{"model": "image super-resolution model", "dataset": "simulated telescope pictures of galaxies", "train_examples": 48750, "image_size": 32, "crop_scale_min": 1, "horizontal_flip": false, "translate": 0.12, "color_jitter": 0.1, "task": "super_resolution", "loss": "charbonnier", "scale": 2, "arch": "swinir", "norm": "layernorm", "norm_position": "pre", "activation": "gelu", "mlp_ratio": 6, "head_dim": 64, "fused_qkv": false, "bias": "all", "qk_norm": false, "parallel_block": false, "inner_norm": false, "patch_size": [1, 1], "depths": [14], "widths": [80], "init": "kaiming_normal", "residual_init": "zero_last", "optimizer": "soap", "beta2": 0.95, "lr": 0.0025, "beta1": 0.95, "shampoo_beta": 0.95, "eps": 1e-08, "precondition_frequency": 32, "max_precond_dim": 1024, "one_sided": false, "adamw_lr_other_params": 0.00079, "grad_clip": 5.0, "steps": 8500, "batch_size": 64, "epochs": 11.2, "lr_schedule": "cosine_restarts", "final_lr_fraction": 0, "warmup_steps": 250, "weight_decay": 0.07, "adamw_weight_decay_other_params": 0.01}
Rows from block 9, named by matrix and row number. Rows with one number belong to one neuron. Each number is 500 + 25 x the weight over its row's rms, rounded and kept within 0 to 999. All counts start at 0. Numbers have three digits each. After the name is the row's rms in percent of the matrix's.
# fc1: MLP up (model.blocks.9.mlp.fc1.weight, 480x80), inputs 0-79
# fc2: MLP down (model.blocks.9.mlp.fc2.weight, 80x480, transposed), outputs 0-79
fc1.383 112:484509490495497483535544487498441533525538500512495534479486441516474516548490514518470521479495520481547503473460497445541481484494518488516533472513492483518518524519495503478470514508505485470512472507468461542505528485526463510474491523
fc1.384 089:489502501480503454501510515503533551487526515526507533488469542455490509529531502510498503526511460488509507536487498563583520555530515501517518477473456494506498503489535459491475496505482512484483520521491487479501512458532497512483516497
fc1.385 054:498467508497476464507460508500506496484498536539475497418513512521543496498543536472499520516490504505531513529517490491498507498504502538486526516511468483507517491521498531553483442497447486522429467516512520505529500516512502516483477489
fc1.386 101:492486507531517474476558482502493479534583493503506478473506501469485532500496503529507512502530460521524499517490525491485503480508485483508480477455496500474490503499496434513508514536464438519500460459484472510511536498497452472492504486
fc1.387 101:500480487486524476543465475531513440514476499514519490467453464491502480528528526506470555509509529452520466490519527490512534479531487510499506548496491508493478484511495502524467506525475512441542536489463535495527498512500509474493511483
fc1.389 098:494505530494520515512505474543505496519480526534500391522481494500485469485524474512496515536478510492483523492491523498470526495470489482485521506482487506529530521526513547544469485526510461495516494480477493528495439489478464520471496508
fc1.390 102:485497523517486475496474498492524471520483470479474484505487534503508530478502522564560511515535476549518509500489523518436454491468521530499504494512487476511474498520476459496479507471519497530538469519496503524513535469535467503456520503
fc1.391 113:522528468490513459505503509460539486497509492500456470471522490504525465459498469526492516497519495481515559505512514482499464519517512533491506481510442508489446505467517530527545510440525528501494458515515479483481486486542525505487487483
fc1.392 115:506463495458512454501500468514493467528572462494500525527495525523493482515480494550497509481472474530529481473479510504502460491486533499479505488476528507513477504485477533508502533515476519456535467505488522497504540452497479523491514442
fc1.393 101:504529459516506436450466488536522496505498511494494504527510484459504490509486522499502512493425515498505526542528538503487501517463493524518499480489470501512509489517484497514529525547530509518495492517466488530522473443526518514462447493
fc1.394 106:505489470481493533508495485503521494470548499536514506479547467506463498492445489552511515490499513458510506481515527527554515457472527490498457480472523505520500518495552497516461528482496508484535486510489452485491518516470483520499547531
fc1.395 101:474498482464545505485496514559517520513507493503509438493500494517518501468461479504458497531527495485451499552532480503495500505506461510467522503505495513468516509516486506527474490489521494498486524472509469508508545535513571464452482520
fc1.396 111:489530460481501514507485526520517501479507503536533447509456495524528507519508539533480523498514455509511500521546484532499509477537479504534492486503508506567494491538493481494531499543492525507506501487541486517496475472531462468475558476
fc1.397 091:507497549521510463514539533486512480516508466510505473465442509496486490460554469561514539501488507519506512522505447546489459496478485495498476488479472551486497489486495503489530506549456504536516467508495496511506487478509484518522504504
fc1.398 087:534520556519486490541532476509467514539499492457534471501474486511506496523481420480502508506477491530517514499459448499494481510496530493494510497539493478477453507489483502493490509499536498484477496527536519512554554482517500531500489502
fc1.399 093:499541517517491542537510497542514518526522508497480534429476491514530522484499474543444477508494510412481478522498543517506477509482501499452487515498457503509484527494531502493470469495482496508518500530492474493511536485514499480500503501
fc1.400 099:529500538515483543481491487486445460518468520533487536505457478485517511513497498520486520555460506526498486468520488538488512505484484508491489566524535471476486498465445531533492485485519528494514548494479504521505499491524503485470476511
fc1.401 042:483517478526458490500517503466494522539525508471496508488464510568503467495518523486490516516518521459483520552495474536515514522521535488513526478462510482487487535489524470494457495507535473462471511506520509518481499536460524525448498533
fc1.402 105:524465499520517531451486529506533485494529484524507501513528495503487520498521503521544490464524461470481451505504495531535466493481498497511476486499527540438490472460505522564513492550463513500529478501509517459474486504479477484478495488
fc1.404 100:480520460495476545535492522497516558536514511484500480491554507518455460505524514480526510494495455516502504489514481507480518496513469442476504519469492471500490515478504512542498487522505545530516531466505463521497526471533502491475460543
fc1.405 103:462507483487503506499529450496500462586503517507482490550537524515469483489472456484481521477483498479513525508508522489493515525477523504499506503533498469461495479504491510513526493533546454495524512475533494482530507520513530514554540512
fc1.406 060:464488493495474500503484525520500486461482483492538445445546498480507500466519515440510545499470499436514471511492498501510477464479497502472526473523508525515495474488508502470498455511469526516516516482522528531520522506463540493518478529
fc1.407 075:480494496478475483506502490519547504481539487532465526491522497485539499516515549511509502487549476527527491511528481513481528462509476509515527487522487512519522485518522528485510513508471523479527509508530498462466543470560542538519463446
fc1.409 092:463509517521519521467537504502516460547495513520501467522488513476501511462535527529485495515542499505508477485495478499488510501503549464509470506511507468492481495488465448496502526459508547503467496485506507492575528489556519483461474494
fc1.410 076:489488556489544495477504492470519494534508482488487522478512450518450540432522493498531529523523468520462502475476498464509520521467497485515503482487537531505501515482507505467466540468507505497549508535538491476531495515511516482516516512
fc1.411 097:481510499511464505548431531467493540494506495500495495487502519525516483514525541506503476532522508490515529492503496520488495476511493546484477516516459516520516482481477510546459444523498516538450458503476514482489507548476493510532491454
fc1.412 111:482507531499496471486533472495501474512493488487526509476517479517492514517561503440522527456515490504521485521472478500469498510482444506522511498516472487479522444544490510444450486526536516504496504489481492509533524480544481503469490538
fc1.413 073:477511529505505530493481484538512479507530470486476582512553535505520520472533524529471476513493539457503509469515529509496481522515492488523508494446482473534508493469491472517521450507464493518527503475509529509462515490527488486526512508
fc1.414 096:482506502534487491486487498447498486512533486493469507488495534510526537476542505530490490497505502455471485517483491482469469502493506468518507526511504456469520474436473483535507481547477521508466507527415498510511541503477513510534491506
fc1.415 112:464504485493527503490483549494523533485532532530495490479485521485457514499526476508522512525477490504510522448485512474548474515494468490516511501498510500476502522483475517518493419483510550486515502547513466468467480462534517493464517532
fc1.416 081:538522508492509519503507512521529504493542476462512509532475510527503511491556499496518522507536516471552455528478533523519520515480503500513541490487471496498484490452483507469499503448519513522481470534497513473472532443536507505516535459
fc1.417 095:493480474456500474509497457486536460512513477493503505528522469496451471510486501498496493487503509464500502519531505474475472493510442514507470468513544519559539490547464488553500489541529520492500496507450505478530519514480471480493522508
fc1.419 101:512507475475493444527531518523498493543479545487486518482521483497520510485530550484493524501418500479477530494511472525533475484486509508505478504491495515495533502515520529491546505501453496504521497451471499525511488556455535508510497489
fc1.420 088:503458529503477502540522454502497503528504498497493489454469467552478475492520462513495530447487489516513498481471496473465470488450476488473502504481509510480529482466499488518487497508528511523516451493543503504496492425502531536527497496
fc1.421 101:495515487501490525505464473532464517480529474514504477558515450486502553476491499525497509485514540569505482539493525474539523503497480490494517491490505488508544524472546518529451525501517497489487522545536517526489500486535470496497513485
fc1.422 090:471558534493513484492474491477523502477561482517502529474484495489475503471520490524482511503511518526533538512515478492514439474479465481513541524518470500519476535464555508511480501534544514519510469531524483541488520509528497495532495503
fc1.423 106:523476500525472531483462499510476505450490513509522481502486469469514494479519519543505486445528520518478477487567475518522497520477498519473508482529511477483486472435480504487451476516500528522486499456534508485488522502472544525527502521
fc1.424 111:458522494507499496520471492505513473513466524459480483511523492486523479469497473544450465522475504512515490534461502531496459482509536490475473504536565548505503538464477518471526494468483498468457530466471510500499519490511508491483492523
fc1.425 106:480521504497534496490483528531498480489523541498474507471522509540482508510507506500477522484485491460453476486485499484553498489494526487479464472569474539516489480521522546471496497479520458499516477532485526490509548474563485477523497517
fc1.426 109:513507430482484490472518467556514486459500494503468481473545499502528500489520528483476484505509554518510497486440461530491474513498455514499442522494486521500522472536471529524517511517520543481504489532472493483506488507474495514491483485
fc1.427 114:509517521489492446556508515490457500517490479476510458562507514506482485508525507479478519460486529457511492500515535499481507518476494502504499516472493513490501501505481538428472498472540560481469503508489466530469522477465502531491513510
fc1.428 115:476474500493505459542517481519495487483497502490461495535480488510502497520498504499519505477501533485504514503443474527543483494488533522478504551492533474480454538520506500473496511495487442546506561520508452500504544464510455520485487506
fc1.429 106:497529497482487498513516502516530508479476476496511519551457534565524477500520525542502521478502518502498501513500531505481492493521470502460535533545470461466472527544497517538513479458499479506491539478477474493513499522509449475512542506
fc1.430 078:488465487516473465536490483474498490468548466471445523489527582529476457513547509490498495514501471493487484501449461500503484552525496496501501455484478480504510501497489518474514540508505493520481520502456496474508509523522485509498524497
fc1.432 082:515468532506505476534507527469438522473520476478499457478552523513523520511503533514505483494495518484532471466529484487505538498476497519477493543455510459502504499507490528520458541516484519469534520493510443521474493488513470481532521504
fc1.433 108:497458498514497503522466482487512464488496540488503530507513492504490542544500465537514473495479429506517452473519493481499491497531501506531476461484492489479480478462558519491487523545492488466496499542496509459515481517486528492478508445
fc1.434 103:476474482479517533481457512507485507498510506490460473514539526483485509486528488509532510493553506491512488503471458484524506501475490517465515503502529576456474552459469545502498480508470502538526472523504526488470459538503507516515496497
fc1.435 103:500505510502524507469489479527515473517498494501464533470468478498496548464499504416489516520547484494500502483492492477498480538445535478526482519442512536502490492507545507500511547491509498521516466528516470493547496499487481483493536482
fc1.436 079:505509458500516543518522526501536512440525524528499476507482536527514542485511495516530529499483509499508516508485453507475499491501492465499529487520489500493507480491521467518516529505494492515450524488448455480508494447521510463437485545
fc1.437 081:504505530565497523526497542487538482540497548522534513482497495511506475497525483502508550518509498479532506487482534503520502484479509508495543471517503533517511480468489501482454472512489550484491503494571476455522516510550513484494487527
fc1.438 116:440516515530490530529476467517508489465488541544462481516497513491520516497490519496490497503514475533504496470515478484525532519530472521531513491520525459457480471477460532502541455481470504462489482479490521467489547495453510513487504522
fc1.439 099:505499483514502503502480495469465507532536521460524521496499460525475467513485505517500526502547521510480512464461515513478509487454544507492493494507506508511502510471493544505484528544532534514537522476474489449510502532559517547457500536
fc1.440 095:518485502523493546473513509527473447521515468507484453513520502534507531499525486480489485506503464526464484519488513492505471525574496515546515526478520493491546497526527490500471500504484483487492502521483523484512470478575467518475537515
fc1.441 094:496493512464431486520443513481460492482487448502541533518487506487469554483479467475476522484485472508491485510488478553497517530491475476499509511519501496470536507503489517499481498450486499492492516506576507500495532526495521466491505497
fc1.442 161:517504522508471475487534500501542500513484459453493521489468441506488475449520465503540475545497530492527526464554504503488494484509510509467525482483442521464505503463525516498487484520537525518522486516529514463487496482514523474492510491
fc1.443 090:524525496505509525467480478497494519493508470491484492480506552509541480505485469511515520487497515481507527511513503476533516516527536501493488490464548442519521526508463569539478527508523489469515504561489571519512510482510507515500500535
fc1.444 071:534518514471507491576496505469497511498472499512492441517485496490500513522534490500547565548457481518508514526506476481497510501488493492506501477550535508493518471540511498493508530480492512477470507502493478509523533495471541474478473447
fc1.445 077:474461477507532503545532513510479536477466500492522512519462499509532561527533487501536491481515501515500485524541494529500505526512502521548470530499484544523499494522551490514522472517537510487496475516551505519462516476473528495528539505
fc1.446 104:511554505513456495537507477541531444521540481546509523492522492503463538540462452516456483491532486520477500515485472469478472486518478495494479514505493497467550492539502509519464524498486476542464509487521507488511496509497506499501481518
fc1.447 103:509491496534495502475495512502456513525507506482500497466538477500486503502528479515483486493471480478495557501483492458511497459468515521527448512536521512509531519523453555472502476528516521485523533459464544546510499481536502465470476500
fc1.448 111:508534510451506499489502487477485486540509554509509521499530537493511487494467472547473547485519482474537534472513509536467552524486504535483451495531522482495497492497509504525440498560497487510505519477467499484505504517531513536496489492
fc1.449 115:529500512487529475526513507533521484545486524496481512516498469487478475471531531546488501482535538514495482513547479511461537547490521516519479477517508532473522460501481559479462519483491512487486461520499506545522512483538504498457473489
fc1.450 101:520523461481476526520534473495460506492524463545529475453497481503514528507504512507532469516515498486506490500465486552490523506476490462514487457446479490476513463492501545503518490500474491513495490499555502516470574489498509519527524502
fc1.451 076:489467472504490519445490508510515515505493474496543424526538479487523496475529495509486486498495547502500501544491461522455488528463476476490463507519497475496521480468516536498504490534467528503471463445492512481505486465478524494514513526
fc1.452 107:456492514527519498521507535459502532481462471501463487487478516462506529500529504504545526466486490496499497485516507520467450514486485532519497498472499505519490503469459505533527457491531514507517500552542525451465515533534517464476491524
fc1.453 118:524500486479467495468476471528519519513475519504461476532441486482481527528471502514519547499482507514503492513507517535456486494498528523537495514491497472489501503533519491519415498484488519496521545476525498536543471479513522466489532480
fc1.454 091:523524492497447443522515524543507465554481483500495489498490526480512539474532444501491511516513503512541524477528509507473504490494511496515535538505500522493531480502491486496500512481499482497476511522480506452447477440501460495485450484
fc1.455 098:522492511505530460517504475506554534509464504511508501504497506487497530505516538521530546489481522527519475528482533516535509456497547539486505523482506520492498469550564475491508514495518530511528514478501509461491546507519484465479481550
fc1.456 101:546484546468443476529500510457484503527508500509522519499488461471477513505474486502485524526522506431487508540467488535481524466526499506508464515492483475493499472561505533466477480485468487482509486484505493524474533501485515514495535470
fc1.458 096:495558475542477463522444532449497507493504537472513481506551496467474479494520514501516498477472517479510494532529479506493503466505515511492500454514497503499490495489517476509504464452492526479528470470498480534449484535450530487515504494
fc1.459 117:481504505512500529510470536509462477532468532476492521507525501419528476460513484500538492487479530498529499509519510512513505475496545486477484503482503490493492522480471525509485522504514501443476503479575511530483505466517457522502506549
fc1.460 102:502524537466543536494463508518499534525492521501504477488537479510494533517538524516501512538533486535494499482482479440459511545472465459516525546523526497460519453517527509507494458523513477489495490494530474502481520503489465496517487506
fc1.461 120:490538502491475550510525504502472425496482493515536516477501484469490558461478498539491521496466492491486485506499465506531493498510469534527437469486501478457532502542525527497488519510472511495476529485512498516496522502472476466497536485
fc1.462 093:482457512521504497506486529514505530496530532506457451498445530504536490482518515512495548474514467486470436488505481523483483536456513530517508480507509505479486525492505520537519468494501521478500534503542496462487526515506490500521485433
fc1.463 111:553562500482469495462500523530496489508507505533494489461511458472521495470462476538522512456499502476525551494512525463479495475475511525469494511482504510498471482503545480535507492484527495493478468524507533483462503506496515437481498475
fc1.464 086:523465466475502454508499515477489530465481518521479517515528519518528521501492484517509475500521502551490494452555511506503551482509515504481466524476514485463491517507537518481495537453515548465498500517469481487541485538464513532534517495
fc1.465 109:494491506453512497505513507509500509486535513492492430540494528478501504482504470503550458519497480516489471548537493534483515520483545485514528472483482540514471554499499524518530512500491479464528498482500510482530526506500529499489474573
fc1.466 105:485491488517484492482509478454459478531526520508495533498494490531525485499452523538463504441483430487500512468504504515471565444552481511498476473520490507518480478522486517500484490508503491495511522486462529534472506492483466503509506511
fc2.383 121:465529441475474495493515512489461487513508524485496526490492510515498515510458528565463474500508553484513476487458506533507469522485510501544468482509534542521524464540495483499523529482507497506480481515480489513503501537536465482486485548
fc2.384 072:518490487522524528515521501497494503495495484501495448500516471537537536499513525447472487502457491518513510481527537475442475455495522492524512522580542491544524508527525496522515517541493491535497518467516494509507524509486523493492468499
fc2.385 061:516533489504515526517562506465494526521482467515530520537525484513483498525479485523508493520496499550484490491506513506474509528474516498529497532518502530495500521497529495479523540514580511521579510498517489515490506469507513539558506510
fc2.386 091:494498522519440535496472533516485444494497481470451507517503481461513524505496480474528461517531465509520500493494517455544467505507504481447511524535494504488520473485467515472512512485520485490501470550512507512517542457508533528502508522
fc2.387 092:539493545538490554459531506486463496461515481515495459536545517519488467475470449487514470483460468539500553510488556509484492502505511514483501474492524506479468525523512494495526489450500479512489481501519483528507511505490492516527495508
fc2.389 089:529492492494501480468535538477440479473483518461535545470517502497521514518506565513505486450463521520516463496496516487533476522525480496519519481483491471477467506512512479514501503515498506531456528561511514487492506521511454479481488469
fc2.390 105:496484501465501558533517480515515556480529485517516532510520492535507518509487482497486471539489471480524476474512495477539546510495510501480485554549514471502464490464476538511513482510469483480467487482486495457472502523506510450460517501
fc2.391 115:501504499509469462490520482530487538524505506474514480469506486495503507485475475496467480514486523499530499497566459483523474521485513506475480491505489486509513485543541486513536517539455538487566488479497422475501486497462518511509463485
fc2.392 094:530546497497484471469546485546531499547483514481505517487508516476496486489498488507489448507479537516523489505501517514502458502502476490496440489485464481512478468506508473564549505461502500484495509504498468503510517484474559484540463517
fc2.393 106:441477498511505558540499466474500496477511515474518513518459509465510522522541542487527487482512524527504459485480494505514502500517543440493520501541556501479476505515505475491541483487483464470520494512487513502468509528512480511512519454
fc2.394 101:541506498527458509518520562468454483474464493513514490467470498513513465503477508493473528517501529500472496511452501544470494489521503488477547497533497479486540474483455513483484514483518502524489505520499520454467482487517478518501442467
fc2.395 114:490508472513499459519537534481527466521508547522477497477525503521534482481527483513540508472537478492480502516468517516489495500537486500503513457481500469491479563533509495501512495486517480463462450531487503500519489526499459530443538486
fc2.396 101:509487536496519532545511462497463526471506494539484520534532540491535517486499496517484486480484441470478494504505502537495501500472495488492498473497516508518578529466482518500498488523502466480484478521515517516439477536510509545527480473
fc2.397 096:528478482539498504500477459508506539480499536463517479485536463519533528536497474550532542522461493482486510517530481542484479500538533539528532491512489465500492489507528492518495503492497509475482486528520461469470498502469465457494487463
fc2.398 086:477447443457514499445460542511522502508485528513492537492545539503500525438509512497528506509504515502501495470535547482480521522475474493464472536496526518488470509463506497509504469508485482535482515477506455477509504516494498495533505500
fc2.399 109:508485491543473503500498489484511575489492505470487526517451476452499514478534511503506515477499488497492493539496474443429493460477481502492507502545480522546531460512488485529524480508465520508496487496493508483485501504476493545471534516
fc2.400 090:527484454483507499506476500506524527476521511490469498499550491484491469504488502479513490446463492493549513525464520466502487473519482507525490436477490541494497513508544498473476553512481492473488481494492495501454513506461475505571525492
fc2.401 037:526508486515530471535492511524480517506460487525502475495522488487507488527512456482472515454481505531519470512479483501484476502497458505474465467519520511534493446482470504495508475477474496556460517471515475508486522441549508483551516517
fc2.402 089:460536507532486481538466510489475505491516526514496488530464476494514507484481528533479509525479509498512498497456535444471490475543480509539507529528475501511511534539459491506472467461531472487434516485500490534506466508513528517476499496
fc2.404 108:523514524490452517494498480493496479512526487558508485520545482488519514477501465517520491498500489489528490515451524504504509491497506472530542551487553512518449507499452505461480450446522535469485525509495488525509513512467466474511514509
fc2.405 095:502539483490464488508490524483502524476507492550491509498541508463484546536503472473517546512502510474487508529505526495523471510509459462456503561505499472517501508471511481511469504500447516547479497480508503473468505499500457535459493539
fc2.406 059:496493485479465519446484484504500500508495517425478518550450440511491457506469481544487481500523471529463480502509503476449505547503512482532505510464501493488493508509503484520518515498511455506486480539509483498465455488512502490493488481
fc2.407 077:489489485508499520502519472499477488511462462482462451521492493476454507544508476447509501494501549451504507524468488508511470505486472502485510496478522483470487540491511484470488485502513510497552493491486475535484466545457459447537512508
fc2.409 089:495466522477468457508476517499508523512487532469507526483497520472485483494485465510485516540463499498486459487537544502519459477474462538526497478487492539506469562509537526538488462523504509517519520479482495542460477519504464508521512517
fc2.410 068:527524501502476511523507529538475505442513495494468488514479535487543455527503505517477508471494559507531528549504506530539477507537464524487480515483502484520509456540488519534498490508505473542464500520468495531515502501467514492485541515
fc2.411 088:513494523492542454523495479493520458532494520490516507499504526502456531483472484495474487540504508518505490530482476480476495505492481483495484514524534510498496515500576465413495541549534488502522529506520467543494499505498486472481514497
fc2.412 094:529498529474461496516547461538514489489531490524480469567464521475520519468474504555480461533513478467492485523487492532526466507481509520510517503477511486501465550490495485513512469484527475499509508499498477533488477513450509508500496457
fc2.413 079:526490501459533490508514551452497542474455503522544433500498489502499483510512463489556520479489477492477496519487473503491536520514492485496481499582515500480500507528498494526499499507517542479477517511513486476532511475499517509483449481
fc2.414 111:467504554472485556551493501475501513514520514488515467533522508514501513480535490476541470472441452497490492544518496497518487513516492528461503505466511509528463551472507514531515504496506476508490473468536504504501509460467496533496502474
fc2.415 103:529508506514510515515480504517517457579512501490503492464482501534475484460476484527487499490463487479500493502522492531487509524563501499512491538587458463510512491488520493492505493532506501523481432478487493485506495473515486468499488484
fc2.416 071:446475505486516481495498485516501490520476558560477488477516478480514519519482526514482506507486489512459531478551495502481480493505532526465490479456516479505529510509522497549514519545543476492524563487504507532528511479502547515501488485
fc2.417 103:497492511481493499502513495513486497516521479491507467514483497491497525530545462462462487495495497485498486484523500490577513504523494513457496473493529416508516506486490500528447505449501444509503495502543484511512472480534479513465476540
fc2.419 103:529516502508469556490481510512496495476471456488502484508476511519511526493471477556562498496521493526468470506498527479469530472525492490527513500490443455488473550536483473500502499458535499480479489511521534528504467497526504480470529505
fc2.420 091:515564467498485481510501535488529487475487462534484489495460499503487536462485511519552501494496525481467508490523487520499513488513519511488508514499549504494445485477476479501517543500502482490516542560474459465485521548501547502521516514
fc2.421 105:533520491515499454491548520513509492490524483546532485482500513464477560546499521493497489478508464485482501494468490543443468483457490505507503465479533498505507472503481508479524460498471479509484493519467529551481522524535493491455491501
fc2.422 105:512496452515524436526543507477488489554493510493533495502457525470513504505482460550517516493497528489460504496516501511501481513492505522491489498556469467487532481509503502507550485495488492490434556457474494489513497507509525475482503518
fc2.423 114:507524477436506510545478483487488472443499524529475547501460522508473516470503486501456516510488531518507522499485511500496516478504504468481500512530494486528502493456511526515490485478445471531459472536481499457501500520521514551514530471
fc2.424 106:507526501490487484489482512496500474517508528505464505513463541509441478552514520472513520486509464490520575491538485481509476470499562525464506502517529467517506483499484488502459546544540471542515496479486483483496488512512518483499487488
fc2.425 115:464493504515485515505504507488489517481508547461489502481499521513490499511466555491479489510491541537455534476474496520560504486449518500528554539469490465487523490481515503493496490541457496549525511537475487491508471515458508476489476494
fc2.426 105:474518553532507555529532492461493474500495469486509520518500507555529503513523492516500500477482452503447479516554518473544496494467557493508515529513517481506473499488504503512472513518500525502481525470516485503473487532511452512507470468
fc2.427 118:531510500543471466458504581479517466494495528514509527483525530494499515452484507533518466517533506532476520500496485496485503511497494476536488468504446497510526490478477552532504469531484483503471498468498497480541518494533497465513477500
fc2.428 105:480494489523505457461504480515491470498477481500477502508493502505511472495522482521522508485534485517499500510508500492452489492485531525468512432480547494505527470528526548529521545532530476466509492537506484514452557505461480545521479498
fc2.429 096:494477533519484451533458511484493516484523516503486480507547511482467517497504479491515469484531490482484497432511489530525505529500539517500461497512554503509512526443491490501475514520540508499490489529530512537493524461498570518516499479
fc2.430 071:501519539499498541515499510518526523538433508518493485496473471501541538541454489511531505521521517553525521533483512485513493462490514503498483540482522541494509521489502515528509441477483457499531485502535538479521517478486490499504483531
fc2.432 078:467471496527480544485508460521503458517502494501513455518506476492487511478496484478503472482484459489540557473479488502493551496481534486532502513526520550503518522472474464484505531495514489502499476485503519466510500591475507486492520485
fc2.433 110:490506492515491475515525544502541452489467494514531495500547538498531439496527528491534509458488526535482503506490505493473490481509482492503496505520514482528490531524457516476564502460503501526506495453510511476519508467467505461489537535
fc2.434 093:522503531503514546501512530494491456536476569486534537511465500526500458463449503499480502502494516516501479516498505517484535476490466499532463475501480491502561482529483467483477489479532492508467478539506481517541523469489526493502473492
fc2.435 102:492531532500461496474493541479495498474499499503558480502517506467512476504541527553507505471437500510497498511512560505498505481506459494461479505533504471475481484492442518497472474490495483460497500493487485490462502451503550497514532510
fc2.436 083:523469501477512432502507491496520503562535461474496503539527482496472475529501504522519483508553481513529483493492547505493492488491513531503495485508484525480491500515522478493488462502486483476561439515522521498483518550504514517538527467
fc2.437 062:496496485450499478483495487540506501474501459506484508499479504492483519521493522487509488517509452514474524521536472506441512511482502502498540553495538493468523535549495494489510539520521473499476501563439524554506509516483503484504537505
fc2.438 111:526508483490532495525486506515545491476484536480489489505486487534497470518475516487472524494487525414491521455480502498515565530455527501489448460515499507525492476494535503518487516531487517531506533520533499491504535514509493466496527469
fc2.439 115:519509464547519472486508503476529486526515539478499536512528475490484510497528479543490511568450497458508479461499480498479525520506521504500462499525475502447476463465503513535497511512503532496530552480538531501490495508519506495474523477
fc2.440 094:484498456512528455531503459473526501479506542475479537492478489500445472493485494497475480512496503453500493472489496515449467517467519506517503512503543480501469522510513459474513495504470532463501514525467487512488531551530493452501537482
fc2.441 104:517476504450537552482538512489464524513490510495519420508503494492494523515507520473542486474489497519526455529512525495500520475510531479473471503472536501543475504501512482483538470548466509529514477498467510533471484477479498495519485487
fc2.442 155:487500513511524441475561479539496532536505544473480493470513490502489512508472503517509520497482501480520546484505498459501482471521519483498519511476501498496493513520597501492490475537500467523497497474493465482518511489470449478506533510
fc2.443 083:507408497499523516514521469522501491532501490510532528498493469481486516477494458495539480517469494490506463498476482541510510506467511494512475483525471535463471502472500500441552493496538527500470510518486473502481515548500519472528489515
fc2.444 065:506473467513443528435478519504509511554508444481499540515511497488501517497495516534448439474506505541489502449525510493517484502491515492494489512502518497492491522468485513533493496496493488517517466522493534515498492527542458484487517546
fc2.445 073:531549531524528518477507517523516496514568545537521486490543552519479516479487521542484507531502509499488535528474516485502511486485547483495572492519526497500513483495463484530535515489500528505492526499494536490501516512536527505479481488
fc2.446 104:507446475487500485475511528486465512466469429520485449488485505492529497470536478494497522485467485492523504495503551502520501448479495514500515530451492488556528490518523524501473526497509508457518520521507494503512464482477490551520510492
fc2.447 101:507485481526499444474512509473491494509545517495506535476490514519502511487457527487526482505504539520546510466478527504513534485550486534529496482489554492510527492505493464501486496464502517476509560485478526455470531451513540479478503498
fc2.448 096:518474476501497460469515539520502505509481490481477496487497521477517454484515514473500513529496511512480453555483461542520467508504463457520482513548497501497500501456487496496538480493515514506538422487552526487509475514519475527497485491
fc2.449 097:482502520496478511478559461542470477529487560470465507540523528454516498509459500464495497466516470493518491478490507532473480519499467481523528535513479495476529518544501518479468507503516472521471449488521525525510493520515477493516505521
fc2.450 106:508528515528519521504462505468521475479483508452502463511481517474502485525504500491494521482462474508477508547517490466506525483559470515466545493493544510519537511526503485490501510501501521469548491509445470520532492445496477465522488529
fc2.451 076:473506526456485476536459532477481454470502533496459506489454509489465510521494513563451488491500493518469489454514519482507505518506508495514531514453510490492487524506525469499499496499504473545522501515527480501459468464540499477459487508
fc2.452 093:498567539482541505507476490513494511536535520490525494506503514527463467461478483526478479531516496499513566508538517498523538484505522495436514524520493511479528488542509489493488503511499474487514495427498500498510517528514548490486491494
fc2.453 119:531488541482524494524476537439515507444511526543532459534528532500495519486509498504487468478494518523532481504462548513484512491503504495457495510539500492489493502515468555499464507478461488490494478479524515505487527485565504489490483501
fc2.454 095:484480525503536519450470477482497558454552499497488479530540478533503506503517534501498486469456491501491506500481516523493505466466480469503516477503447491532447518471527486522507497541504524501505477470520516527518477549505512494527494469
fc2.455 091:500516498475461537498495529515490496509528506468508505519532503470525499504503499484477488489524454512470515461522491510476441541510503507509517491517541520526509568504458537537560469492477447474500492489470535489522497508485529514490481473
fc2.456 105:507512480531511499488459555496446474512503496508495474511560482510493495507471518541507493506488491518489522462480546487462540434488504495489513518531504554493521477485485480491493534504494492469526463461507554496504528493524521520484511469
fc2.458 091:500466462517452534464535478507537487485497492493491525526508473526501508459451430472536516500514469494513477519522498498452476480481482477473464490540455501500497501479472468482510523504506510468474530499507482505528530534506482536523491512
fc2.459 114:510474528514529429500506466535508503487499532465490485499499506520476486533541504506488467493502470480513484491548459509487469484497533477510495499521490548484509495494525482490518517544460494479556495520498456539484510522484533486494566496
fc2.460 101:487525514507471435501506510503522491517512498514506488552487481510484495505478502499453514469491508468514489514490523494549467466495499520476467493492501524483481491489478539476535524462509558522506540486484496481521458471523549475428493510
fc2.461 108:537464522497532510514442484519506529552486503516445479482503503516511503497493484498468515500480537498505524543510503540465524535522487503471491473494442483475461489487516441526512523487488481510527497490505527502515479538509462540494536523
fc2.462 099:476557506484521512545531472474476527515504475515500511488507452484449488508523508537512496550455571529479486490455516477484506483520512473505519469499502500547469491501526500506469519477479522514520519533477497509492499496513506457471467482
fc2.463 092:458545498526503498467518477484477535532511463504522498517507504525533494532546461500484451495512471504489530510551469498518455516464510527529505504485465451494501494507482537512539479527462485493506528470519513493487534489471460471494519511
fc2.464 082:479505548479517533501510492532495483528496472486520498480476542499472514476502492487449502501506516484496521527454538531504502539467558480504514473507495494592516459517481514471479492520513509544528489482532517466479495499532495507503477496
fc2.465 132:515496443501488460518490493498545507545476491455533476502517499541476498530494495534523502480509461492452469520518483479495536509490517488499471498529532452472465506444522462514513505522495537479483473494499466527492547509497489498487530526
fc2.466 108:527504491487533491478502527498494562561525460510500516528543514513491496521490457529507541551497494479459488533528480529500480531500486513489482464480528494479515465490497474486509454463492513505522485478529443458533518490485487501500505499